Rows from block 7 of a small image embedding model, named by matrix and row number. Rows with one number within an expert belong to one neuron, the router's apart. Each number is 500 + 40 x the weight over its row's rms, rounded and kept within 0 to 999. All counts start at 0. Numbers have three digits each.
Before each expert's rows are labels from the 100 images, of 14976, where the router gives the expert most weight on average: "strongest on" is what is common among them. Only what is clearly more common there than usual is listed. The data: made-up waving flags. In brackets: how many of the 100, against the usual share in percent.
# router: slot weights (model.blocks.7.mlp.router.weight, 16x256, trained with AdamW), inputs 0-255
# up: expert up (model.blocks.7.mlp.up, 8x512x256), inputs 0-255
# down: expert down (model.blocks.7.mlp.down, 8x256x512, transposed), outputs 0-255

# expert 7
strongest on: border (88 vs 6.6)
router.14:458482456429455467510505595550476535566540540507526494508537543509506477531544459466424449463435450555582479501491528525507529496516547512514536438518530485553513436505465433475487490558475531555545502444448473484447519503486525458457446434397430533482544529494484444520500529534451544452525486537485468495449546503518497514478476478513526510493466485528527510427515512488474546497524544593491531502485512499438453450428447502446411509503467530516492459436522480490546524462495534403532504484464518466517505513496506511539443490478506489554495453484551483558513518513554516456537573536562581604549569453589516500535597498537446505506571528580526501480497490526484492509549503478480547542548574449500532594551494474412505506471459439545481483464437550455501514473517508
router.15:467470436456468490531531568560475521557552545514522475505528572540535456542522462468483475510456405525493488539461515549519525475518502503544504481530511545522497469442453468501424481518471530478446466406430454442484485485525492433441448463470506564431535521490469447555458564576452537458486431536541492523430566484487535455523435491542438462434524496512515547461521546505435534455532538589484505497482500502427420457462455550483453549504466484508463499429535464476532516552526515393511489443504495483516468511513519565518501499539483490511512473442536522527450494467545523476529557535532571629481565480514497429566558542561515528472508489528536492526502479559482504455540558536485483418513551496547510534559526522462503515508513515541500483433469518470541564529563495
up.0:627500582467500560500500402553500500500491428500561479565530535444494500518541456500524578533518500594535424465577500544486480520500525441512460563452551474564506465518500570500460500544500540442500434500454469489454500437500518474500544594452504495441531526516482500602467478549478500518500500529500494473412523512544524500500486567500575516500500440516571461468500500460500500493446500500517500530500500457500500410474500490520500553550431506500500492484452484506481462538504522567532521529473500500567564452523429500609431424440526452569520560445537533500583548500472500500500514445514469500426460551500500500458500549500500500500542500456419562449594500565540500434500465484464478449467500462504457500545567485520510500485477482506424534545498464500479491478500468
down.0:497439500605414534456456451481463445500445456560458508458500500556500500586426503490539434572448537525464500570463484500454464500577476507500516500500500517500500505512500500485483520424498573500457581500540492500462427488500433496462442500500491454513406524479500633592511535447467569499500500419474508500545508562500500465442453470500595560549500547500500492534514550462475500511521520500500431484498443531519500450475435500488500500487491546544421614500470496571567469555532566487500500561500496476500500560501509527500492500500500568500521519552500554500626510500438463449500406570500479500500506450500500482500500469500500485444475492500516528500500559500448500548536477552507450481481500496492478445500481500468526482556479565500421621506547500500500516500507493
up.2:500500573486574500525500513476500529535572500578450546500500500531500446510525443500500500500579527487459441500500500472500514553447500500543481500500500369528517534519556534547500500500541500500433558500456516500500416433444500527453500435448547500466436500483559500479603500475474494577587500448500500460500500500524470500500516525549439538500546500452500426599484500449447500539500500511473551500500527525500539474541500460533500564451500447599539500478500443500575500487500568523500500500426501500420403500548542522485500508500500456519522530481500500560532440500484443500500524575444414474539500417500500435473440500500500549533500436606500424500500526522500463526500444462557537500515562500521537532519575493433556519448505499436539577430517422500505500475500448
down.2:500531456500500500500445535581500402500453529549500500497530500462538529599551527577500500500408511465500422526500429541462527508500434500500461385517391517500500607417500477500515529503554470545457500500447500500500462521484550457467537488512556527500533500500524568500540549546535500500481600569583454448500510594494459500409500464560579500576524549543536478467476525500500398456500541500544417474491462500464444500520530500500500478500555500466494535548455500465500446500536529513500500500522460549447568441487530474500500500500500544500458500500484500500473534557551533500564455500539500500540475454543516500500505533478500514500531500500553427456490500452548456456511478500459500500536405442471500440545526500500406474537463500530500544500500500474453602500447439
up.3:415562595430500463500554471559500569544479500572500497464503500473414608469481511462514400553446484433500442490500425535571462569583492491504500426459491520525470536500533533571462532442470428455506500500536500460500538500479500485524475500533457467545500477553500500500480500567470488495500542475495604447662524514441497500454500509495500500538468542529500500430525473500500500574511582606509569500422500516452500432500500534500591560500538381439486463499487542452500495471472504502542477522519474497481500538500500511424500490427528511540568553525528486500500469500466500541500504519471444455500528507500500526428523500500500500540590451456500455474466494524468482505500519435500500500500500399498504500500500519461500500453550563490491545500485500529500505496464500
down.3:491551613549436492547497550597479543455532502482534442500549451484472512472561515500558525500468478471500477460455506500500406500537564497397440500500500498500479515458470404500500500445500497450554601507537437434523500500500497560528462524500432399500442427500500500498554552565464500433506523489500500485466500500560500500457500519582533527500493500448500481500498500553558449494517500401441523499524534519510500500519543512500482591500474470514468474529448527453408494375500455500441500595536500500499500541526520486481500634519528529575429460576536487495500515579512544562541569500495483519500488500480528500447500500500500500464474514551507526512500500481487467493500514508461451526467509557500542525500500500436500554500507554523481477500462500467491526519412615
up.4:464479440506576500454527456502500430504553411440500500518500500500552500523466500493474369547500444541536474500566500540500522460394557593525512402500511500461500500448497500500470546500537548594514500500500569484555500477540500500556562420535461452500542495541464450445500500537444500500485500468474500500490510500500550560543500492435500500464500522464446561528452479549500510500446433536514500500567454537457500562402482533500532450476500456532510570511500500551530484480527500500500512473500500429474434500465547500442458500500541462529500578500512403500517424500585497575500459551417483591532500516524554518449581523534500500547484500558457465552513582451454530500500516496500500491537500500411491524500521500510473527524536546500500435573453517500431489552444500
down.4:494415421500419540412457542500539543492553549486500500500487500533500419469542475478444583462591567500500568556518524500442483500503489523508525447542539504521500480505511602481600500500456451500447470555516557517500539426500456535439500479633433533531455438478499534427500464497527472484500535484500609500425498454535513573521442458491521500571539512500500500500497500466442476500554421526580488425500462453417508517533530491541500500500500478544500460526467504479549493524496493483479497490500554544503545500500459535500500553550459500500523503487423619476445500455500500389474489502459506494465500500500525490500502463531492500447590548500495452501470510522488478488500503515448486453500435472445520540578518547514540522465458500549500594500500430469488548499490500
up.5:469500551500523500500482500513435500500557500551537500500425500428526447524500500551500456460515532451500543431500464521577517500500464560472537470463500478500500446457500612525500482443424535524448570521590482569524463450389473500543515489500523518491553477500500500500554565500438500465500554539528527500545500500474532500524466553480500569500357477500500500500489500500500500500500513504500560522413500512453550476546549545500548487556510482489470464500381457500454515531500500491549584500561500500426458533537518443500542492529548522438540533464479500482500500481451546500480424523626500500448525500500563531550500541406532452450550512548554515559470428477509455500547506500492488477475500541578435562459518500500541419477500466451450541551491432500500525515500432
down.5:583500513594500500479481448556491500589500461534430483458500467500447500417412500507500474515446448440500500419500537537511500500475500441549455500513500500518445532541537554467500500483525453457500500484423553512553500578500481600500466500500500477500500460500496545500473500500516500497546475492500500522440500447494453534537505500541500462523472511433450522540500525500500500500470487449508544358514500500514500522456576445542543585506411500500500582500588500514467494460629534500500480536500497482500519500536508478513552500431555512533449500485531530500500475571477500500423549487471537418483500545436483500408500463606500481477500555444522606500515457459550448483500481473533500477474545540538538451452454569483535468522537490568478478494601500500439537510453541

# expert 2
strongest on: two vertical bands (89 vs 6.5); emblem: no emblem (89 vs 47.7)
router.4:466444460521553519530542583479500464527534501465526479537520497555513516468533540499470556566479415519497471473489545494480539500490506499587523477521454524550515477488460463551489472523552491476410444422455477456479525531486532411471454527508481571512481545439447492483516489551501493510465507473518483527436566551549503430553471413469483518462528521482522482501475511459469510533524534484475487447491444400461443430463503463459420540519429499479443438481490501558534452508479490456472521491482523490501488507488529529449491518557440426533522437461541562479514452454526592430554584574535588532527551527545538460565491509473527454476478526493551534487496445534447435462534560509479577453570495463555528572499492462530559516549476513515496484466521585494512518458541560
router.5:462465515508553497537508540568505525516504478503502538531605500570481517499470540473390575550503451569451487509506485451470470519482538469580513450573448520541514467527434530539471591504548540454410415422497455437479549564517545440528446457474571608479514500471536518470560445566482549483500513485479506573492503510544472478517484431485502529463477522462553463542467493480480564504478493481462508499478404439463475493504529497476478516498447491467500450506485464531513436485459541455477537508477481453524444518471522478512515516587465428506526455468460548433464468514481510431554554527509487541491489513494511407484518474500449516520468539534535463493508537508413522571577506458459570463523470507492545619523474484480536551541478540480531493469526526509512479520496563
up.0:432542547540500500473528500500500529483500518500532528500500414500556500421444528494500506500500500500500500500502515500475500500500473446575500535500460514538504462500500485432543500500471462463532391503485441517542500414500461512500381457500540498509578499500481502439548500500470574593500531500500500508560466463538426500542500558500510429489457589500438500510500425500448568545500500549557500470533529500427569500486544443500426500500500500563500500616500441541500496511498549500500440460500469477540500500500500500529500500340500500517500534544460478500522533500533566500560554500436527490500493446551557450482521520462401604396526512500470500548500522500472500500603507500500441565449471465500500444500486500500500500563550500535560463460444535468526500545411472
down.0:477500406500500531500454524458500500542500467500500534454595541543500577463495500566500424500418500528404540491472537471575547500493454500500500432500500440532500500500531500562495486534500458538500500584587514529560550571500464474514533500500494563500500500595433417523408500496500550538540454520500570597500500500472500518547565500500519561500500460586448504500525575552468500456554526500521562564500500500543528490465392459547560500497473441469495449483422442517500504468469500558499500500487470453490453500559500500483500500559449453484500537536451500441500500425553475540425523500570498471444496500531450422500508420500530494452453488459485487441574543554500500456527523442484515537538500486500500492500500548500550500547566461566480496555500479500488487439500434
up.1:443513506500412518562446543500500448484500494500499500470442447500489576500500547464500500500500500466500501500516554500500451496500500506508500474582466464549456411500500521500421501500396554592516564550574598500417456461500472500563488501500543500500469452505500500469518531496469500528551504558500500565479500577500479507470500490443447500529469478527500493500443500516482500574571424389509453500484500554425428543574454500467473458500435500563500435595491545590500538500522500564500551397558558500500500461557500547542561500500478492486548524500469500461423443500500545464530473500528469602500500463483561476469462500500500516468455508441500551500500500497540505448597500494421557500455457440500528560493500500560500500521550518505545500531457555500424470489500489
down.1:409500500522406525500568463460500544500532434500515500516537472469490459532490459533448573515482531500527521587593483513500500443500500455500500500472446501536461527500522479525417525546536538500389441500500416521516475500555500500605495438500500500501599520489500513488500452472496450463500611558449445500467496484525496500446560453481477500500520460470500454496500500537500500500500500500513500447522540533441478540435500500500553500490544513479503500500564424535500500493544500539469496500533444524500594471451500413500409523462500567500500500428500544530569459500493479518539526526500500500500500542526448500487500593500416500574500463553357500500479484500452500500404472491616394500500440526450514547582488500542548522500520500491410500500510500500476500495511465
up.2:532500500500500545418549500576500450500584500448500537500500550419443500500443548446500500500500500500500500458602463553451500555537500500500500412452500500563500570500500500500609500500546548500500500500538500454500437500500500500500500451500463452500563459422589500500544401590427500500436546500550500448500542500456500595447500423500500500500554444500611442430500500460500500500500500559574461500500568500500606500500417541500450500500500500500445500500500500426545441579500500500566423449557450610500538500461457444449553500500500500545500500500500461500500463500500500500462500500500500500500536500556500579500593464436500450558500500500500500500437500500500500500500544500434500537500448500500500500540500500442500541500500500592500500456446500500432500458500500
down.2:500500500500500543500456584431455439464454569459500500500459500500427462466500500500564500500500500500500500500432428500545500427500500500500561598500500442500500570500421500500500500534500417500597500500500500500500566500500460587567500500438428449450444500605500441500500500545500455500500500500500431500500438551600500500500500500561500500500500500500459500460452554456500455500500500500446500500422500452500500459500542588539566500500500500542540443500500500544544500462500500500500544555578500430500500500542587500561500542545586574500500500500420500466500500537500593500500564561448540500500500559438500500500500500571559550441500500500443500500428500500500500571449500500500451417461500430418500500576500500559500569500500500437500500500500434538537574500443462
up.3:410424553500467500553500445465537500500500500557531456452541436441500500500500500451500539437421542500594443554500554568500456500468458500608427500465537446500500500500500500444500579532500500500500455500428500500500556500559435553500420418500467537395500500500419500607500500500500500459586500500537500500500500500500453500547540450540411500500565500500500559500500500500500591500500500500500408500500575462565454586500461447500577500500500451442500534500500500500470500500427547500500500442543500418500500500470433500500500500500500500500445500500533567500500574468500500549500545500500500500582550447500500500500500500500500500595463500544500500541500553500500464435500500547500387550535539500440385500500500543500500500500454462461449500500500554500500444465500500
down.3:500500500599571420500500575500500500500500545387528534500439500500500500473429540500500465500536500500430500500500500500500456525500500500431500500500531552561500500500500550500463500454468442557584552500551500530468460500500500500500500537537528615500500465500500537424470500457500464536500459500500540405569500566500569448500500560500462500500500500500500500500522449500500469445415417500500500500500387500463442398593500500500554527500500500564500450500449539439557588571546500500446545454500500466500438500500467500455436500500458553500555471554500500500500456500500523500500403500551540500500500500500463500539565530482500601446500592405500457530446500500500433457452539542533500466565500500500529500500500466500525500500500464466638500500500500500551542500418500
up.4:514543464474461544543500565500462500444520537518500460500598500515480486538422500487500590500500500448444457538500456534500473426472551561560546500438484518489500456537476500500500500519500516518421539551521500520426438526525544500542479464486460500447500500524517429609437552562549488427517500422513500472468457375457430443520500468447448485548541579512546557567500460500500469434500559510513454528563468500487500450500500500480500470481500476555582500539483442484500514500500534527500451442523500481486500452500500500573521549500492500500500471546489533473562569500500536519500534486437527372561500526456478531500582468400517537500559547547451500515553457566513474454521475473486467500409515500500453530518500500519425518549522500525500500597440500500559500537500464
down.4:513452429456540572475500479528550437500500566481500435559500489441500418513500563470512511521472570459545517465486594477473555500525465464500580480551500469472559520474519533421545515500479500515481413470456553516479583534500458500477500488528548500500461520471459548462562500516459500527546491564475500553559500555537492511500500536517500500514500547447500450414462536531440500470485500500500531473471500534500500544408454557422521529511449457500520423471444599518525479567500515510500560520500468500437575463500568442429500528500500584500500425432448458525443534519537471500511500500500415519528534500485434461584478531601524500535556468514500500525483480473466479500500539463500457545500500500500597430516444500500448476500444500550500412548483500582469468500500436

# expert 4
strongest on: quarters (30 vs 6.5)
router.8:467443420458546507516486504557563498440549590562489462545488495554490542513528498535478464538496492485506417572493467532503463554547519570535506471486517531519499489488608501461499524495448506532547563451493511513451536496481443483478479453461529504473468551521511574435499502488516455505470560463485480480487457542519522563473464511488470459513467437534472504516515512480471532632518421467490481527561547523534482492495508525512449487562507533480555533500473574507523441569511482524529470477578571614474494491536496547521461487434466515543531537536499478495538485400478554505448416407403487459457482502482502486517488531473537444526557436495503527511438492534459538479516489492526538487578417488567531555472506462523439541526576445545470488528536457511500415465518483
router.9:395408425459496539535544536527554546483578608522547452499510538479508524502534512598523465559559441486473441463493492467506464518564543562526553490460481537520513497476537479525550456534553400540527485494457443428480565478477525458540467502495439490496435481584450539423525517546544463466473517503456481488485495523520460501486462478531476452526472460518445458458462497499482512514534462456458441535548552483585498527477487446550539549495503557539573505482443579556457494509552484514476443540558563543463499536562500544483549457500457543532494492549467539489532518553503518549494452419480484439463469514436485492500469565494532482441519460452494511503416484477477494526506475526525517486547490492555473458556490505468477486556545528485491440543585482545530544513559516
up.0:500453500500500500457500500500500500500500436544569554500500450500560432451500429500500500500500500500500500500500500500500500500500450500430500593500453500500434500500500450500500500500500431565561578633560457500500468500557544500590577431500443500500500535391500500500563577500500500540571463500441500500551554500500500500439500500500453500447385500500500500562500500500500543442500500500500500500500500500500500500500500500539584461500435500500500500500575561444500500500461500597500500461500500500554431500500500500500500429431500500461500500563500500500500500360500500439500500500542500584551405500453444500500582411500500550428500459427500440500551565396500500550500500500500539500412500435500500455450432500500500500500500500449428500500500500500536500500593454
down.0:554500448500500547534500559500500500450500500500458500500500500568500500429500500500500500500500543500500500500500500500500500436457500539500500500500567500500578587500500439500539500559500541500461500460435453451463500559500500447427470500500500500463500500563432500500500468597500500407422500500566500500500418463460500458579540402500500431551500442500449413445500500500500436547500596500500437442500549451460500500500560500500409559500500542500500500500540500500402500500500500456415559500500543500583500455538500500500409630500592435541500500563500460500500500558500500500446500590500500500500500541530546500500415586500558500500500597445556565500465428500500500500500500500462551429500500538500500500500545440500500554500500500541573500500500500500500409500455500
up.1:516500500500522500500498500489500534529598456546486527465564458544559433500628535438500500500500533620468486468475500455451477500477443500500477511500382530493526497500496479501424500548544558443500488571438454500442500514475569553500479473507465500500487500549467490510500465620500519415558483540474500528544536500530424497524523527500500500537500562500460500471570436425529456554500537463500575436460470500461485500492483456482500500555500500569499500469475505537520543500500500500542446431500500448502549478428477500468500453512518546499543582500440500489500545500519575464580500500464500545500521500467488423452500452509500413500500568461596463463500500500500569565469452514468482431436500500446510626498500500547533399500500557500480450540480470500500469491510533
down.1:500523500500492500500597519540511468500437500535558500500500522500392500463494461493528494455460453633534487511500522555500500500500541502502553495586528500500476500446500500440425429561500500530584500516531591462479488543500576500500552500500475458500507492500650570503593498481461588474459563512536549500492500514532495468438500396500518482500471464500464481483500506500500454432406500500499459538640521457515500500534607520500523478586542517500502503563546582486500526522500500500518500500500485458447484482503497546500474500435500525500539518500489472500538426455500483500477450500443500458444405500457500431500566505476500500533577518495500557425500502445432505500500509496449571500462500479498444461500561451498488527500500416478520524500448500500500465507500421
up.2:500450534484500537592516500467500582474500500514572443559500522413467584569551500542443500454500500521471452500537476482403422511528500500465600500465500500500489500540500474458534473550500500571484462487500500473592500504500500527500442540500533554563551500500542468500488500539551551549519500500479491500500500466433417541500579566454500467500461604500433544544479507481500463500468500500461491589528482435497500536500430500500404603500509568500450527421500500500441569500500500462529517500500412482571464473468500500500467455562547500479455500500582410412500500583500500500500531500531524484514615466475509472441500555556430482478541500489500500599500548500500531464500500511524482549430544500500504500500500467500465461500515453449437511500509465529537457477500534
down.2:500543500570468411524547482457465500520500475447500500500438500396500574528563403557539451500631500508576500448534500500520523460553452471500500516500568521511483547510508500523500458450546548408511473505520500500455500500500500442460472500500450576500500471541500481437500561479529523550450442531437500560500527459471471471442500525498582513475494500524626500590478448500483460451500448613535500495500442515462528500500529522504502392498454500462475500544610476421520520484493424511509497500485481469518500478500432528500507547528454546500460530500525500500426515500530542518537519500459454467458500500514547481500500541500550486500500500582444500540454537582536479430481537500465500500500485500500527517500538532567537444529476500500478441524451452476530514365530500
up.3:500500551500455526525500477553550498548455554500500551517500500508500500543500500540500473543500500500500381500533411413500412500500524500421585461470483462554535480447500549500500475481476435511534500457531500500550472500623470539506500500432439439551452500500500429416553500546412531503500500500473500500478500409500500459500500500552528500537500500478577576559464500500554462500500522584433500500552536500433500500506500500500500453558505500483500500487544456500532490454500501410556507512476531500460514500566500542477500521500500577402500424495465588500446567500551426500500526500500481500500519500535500502500500532500500471500500593500418500518500527556500500485500476500462500442461537500421435592535500520518500546437539466413478550579423437500480593517568500
down.3:453478500433464500552456454500422440500457500500500500432447460472568500455500507522493529500500500483479561500500500587459500500524534541500500552454516500453428515541669500471485397472506496552536500500550500512576500500500551500480500416500415500500530450500500500533515487500500555500503500500563415479521469500500548500500500500554545522500509500500427500500549420500453526463542463513529500480449500500500500500529425412559500443482500534618573460432553500470541479500453545500503481500500500452500500500411425500500500500446500591567500446500500500447523500500500544500500536451414536500500605487547477468500454557413511500500500522549512445557459500465496500485500561541500442500584500603479547554571500500459500443467522555478573479531452500543500500500500500
up.5:500500546447500500500500500500500500500544556500500500402500500548500500500424561457554500500500422590500500397500436500439500500500574500442562500550500500500500500500407453500441500445432447448500555500549500500500500500500500500500586500500500500573500500500500429500500500609500500500500500500500500500500500455446500601500500500500500500500417500388449500500500500404500430500445500500500642500410500500574500500500500500500500445583500569500500500500500444500570500500500589500500500431598554416500500444568425453500500500500608500500500548411500500500500500500437440500450500544500500573500500500500500500500500500500500500500500500500577500500500579555590500500557545500447559500500544500500500500500500500595500452500500448436500568500452500441500500500500500
down.5:500500443500500500500500500500500398500500574500500500500500500500500500500500500578387500500500500500500427578594585500500500500555426555500500500500500500500500500500589500427500500500500500566500500557599500500500500500500500500500500500576500500500500500500500500500500442378397606500500500500500500500500426500500571438500500423568397500556500500592500500587441500500500500500500500500500500500500500570500500500438564444500500500500500399500500500500583500607437500398500500424500500438500500594500419500500500423500500500500500500570500500555500562575500500500500500500500500500500424500500579500500500415500500500500500500500500500568500500610500500500500500433441500500500500500500379500500432500500413500500500500500500431500500500500500607500500500500564500

# expert 0
strongest on: offset cross (48 vs 6.6); circle (27 vs 7.5)
router.0:570592545454489492453493490474536480475473470545541474436458510467531450522452495505531472387546496555503507531477534513471527493501492459420538532443528455508518477481465510463486537541391517529524565570526494545516504433563445543490529564510516472491522488500440498530408459541518461539506398506473519516427510509427515495446517580562497509472574470548478571488527580513531521436535491499590479513519562563516491543440485465515528511456522553481469481472536511534474544549502443440510498531552473493480536510542458504511508430483562523476445526497530511479459516465482478499408471451503512499435543505553530504558468524528436484502539506486451523458549573474497470459484504569481465512448540466521513479469479505566516427389521476535414477489557482496505545501538412
router.1:567572521468488525495537523449472414510497425473477482456507446532501390532380485499514449430461472527467438537446558543477526470489487496486541522515461520487588413544500529418433564565467532532500537541532574523500507512500486574530449510535502536517490450509510523599483482513449533499443488546474460551450521519459543470525522541560455497449528430551481560517539539505517482469576427463486455518511517542527536564489531515506560511491523551527481447546563467532536495473571506496491505447490467469512512376556466490505515456543537501567505499509490493508555503494500513525567516446471454502436491473517447480488474519494483501412484538466445479507557459485500498470561552471538503420466493442467497490505530529552474469495519548583475418496476520502457565467535507
up.0:574500500500500430500417500500446500500500571565500500500500500500500592500500500409500500500500585454554555552500500403420500500500500500564500456500500500571500500500417500556500500439500500500500448500591500500500500500500500554500388500444500500551399500500500500500500500564500576547500561500500547500500500500594500453423564500561500500425500500500500500500440500500573571453500400500500500500500500432569500500500500500500500500500500445572444590500500427500500500500500500500449500500500500500572500414558571557500437573500500500500561564428500500500500500454500500500382500500500500561500500589500563500500500500556547500500500500410551442500500500500412500500500500500500500599500500500450457456547500500500500500500500500500582548418500500500500452428500563
down.0:411500500500500500500500592500592430500500500437500500500400573500500391500500500500500500613500500500500500500500587500500622500598500500500500500500430500500500500434500500500500500500500500500433500500500434500500500402500500500500500500588500500500500500500500500435570500500431403500434500500500373500500500500500500500500500500500500500500500500500500500500500500500431438604500500500500395589429500500425500500415500500500500500500500500436500500500500500564500500500500500500500500500500500500500500500500500500500500500404427500500500500500500500562500593500500605500500428500436500500500500500500414500500500500500500500500500500500358500500575500500500500500500605559500500395500500500581500500398500500500403500500500500500438393500421500500500577500500500
up.1:500500500500500500500431500453558557500445442445500500420500500595451500500565613578500594500500500540566460500604545453539428415500500552500500500440500500581500500500550445500500500500500424500455581500500500500500500500500500556429500552500500500500500500500460500500500622500500450500500500548574500438500500500500556565500448500500540500568500500379500565500500500500500500458500577458500441588500546439500500447442445445560447500500500500592500500500500500500500456500459543401550500436500427541577500500500562500456500500500500546553500500500500500500500500500500500562500500500500500500448500500547500500579500500500568436393500500500500500500500566500500433500500500500500500406500443500546500500555460606500500438547500500500500448500500500500500500581552500
down.1:449543500500500500500542464553445500575500460500500500458442586500500543500400500500500500384533444500500549500446445500441537500577538500556425500500500413500435500429542500546500537500500500547500538500500500556500500460500443500500500546500500538500580500455500594559500500500539500500500500500436500500431443459500556500438588500500500540500548500500500500557452448500500500500500461500500455443500500500500500556452500500434500575555500500500608537500544459500500586451538500500458500500500545456424500500500500500500500500612500500500597500500443500500500544500550541568500429500500436500559576437408500500556500500561446500557500500500541453592500443500455500500500463464500500500434500500500556500410500500500599544500500500500500415553500500542468500436416460
up.2:437445507456429500521516500450545500475518538450478480457473553430448528455525500450500456569535500515529500539500500500527500513505569500500480500500500500488442546493485433459491464506469456500577575500523500457473623516538527455569500453535558500541518446500468500462500500500500500462500399540449574532500534500500505500500584453500453522505441573444421540521506511548500478537562600496510460482393521504472500568422480477532500500537429497481442491471414444475500478512443482500477454500539472496476446592500462500431500467500481488500529618500505500541454507512485498494500572500594558500500463469467505500500547500582544502500550478500520479450486470576595500527500474513500567500499534447549500467500540557442500480541525535501522384514442468474560519500430500
down.2:500500541454545500447455496480562422500500458500509525515500414456558462557479475431569537448415503528519458534500500423500500506505503487458445487553518515514544470500464595533496501490502500500447465469545568500495500435515500538521500500451500531493418500500500525500452516500500448472506479500573500500500464532460517520513457547427503503471480500500619448546473567473480495476485425500534428380485555395574467500401510515527394500500554500500500541576547567514500552620612464558512500500500500448478558466568500536500479469443517473453456500500500475544518513508473509541526551500551486500478509500518491500398500555517535460499541500575500503497500549529473500401500458494500457456515516452500500500490500495562500522500474500529446575456500444547472519481560457
up.3:426542547576506584428484500456500436489464500500583482424453500500481454496449446500500594575465533500553500500529461441500549552522542549466510500505500500500485500520500528534500543504537437500457500574501500614573461630399461535474517443530461490455490500456500452500476451450500454500457550458528462434500540487500560492535540485531518500500500500483447500500500500460500500500499549452538546501500544529484500545500463515525449511522448539598500542479437530466492500500487428549449464512500533500537474526450533441523546433500580500500534437500500442500470500387443501533568567590589526542486530500454500530500500444568500500500427465478500520500485458475500500500500495482606560445512524488500500477474509482500500483554519500476491560559523500412530500471462436
down.3:500555500500513407500557452514506534500500500460569508473500486483514479478533462500500533500554529471524500484500550451500485551462500445500436553507500440605526537500532516547443540500451455500546573500520500529454538512482542500537475463418448567432500520514527468544521569557528517500513547499538548469530552475462431501494432440459450460500480476551480500500453497544475442499488571453478500515500500500429500468508520482489561437500500407464500517500541417600500539500500531483500500500469585468459500579570466479535480480500557539500487507468455471487589435500534564467514442511553529457488416435452463440466420507427455575571498528519500500508424500500510530522543432500511546517500491476562581523506521465474500499500471500534477583510465584452503395459500571
up.4:500500476459500500523500543500474500530563546597466558570500500548531500464520464500578500558461523500526476425500413549476500524472476544521548472500548500538500465500427500500520472500531500500528500500479500500598463459455500500500560437500527500523535500594500524526500500580550445476500411500500500500543455407500476543500462456471469523450456599500458462465459500500469567420529575581410574431500500500462500435523500500521423539551525541434459479477500500423500500500564436500477500618470461500530553530540458556557500447526500545574500500500555464460500500500525524576500500537500458476500500459458408500500500500500500524580619469545439530500477500568500461500500500521401500500500459539468539529500500500549475500461500443460467500559500474500500460455534500
down.4:458500500538591462532463500466542588465466500472460526407418500564500543533451500500464500474543537541500536475435432533471500474522526458500459532529458500523573500568556500500500500448500587500412436456500500561500500530500500463500525442500500414500369528466475443437457540500500531556532432500500544500563572477440500477470500500500528463467448500531500473473500476522452569464500500532441475535500445500584534547457531421582569500447500558500532500544500562541532529473542545500536382476530500400527500500500500500500500577500500500500457500570500473500500466500500461470563551500500590500500575527500558500500525590473500500438500500532550522459569464469525500471500457453523500500500500500500500469500500500474432526446413463541531474500570557479542500529500500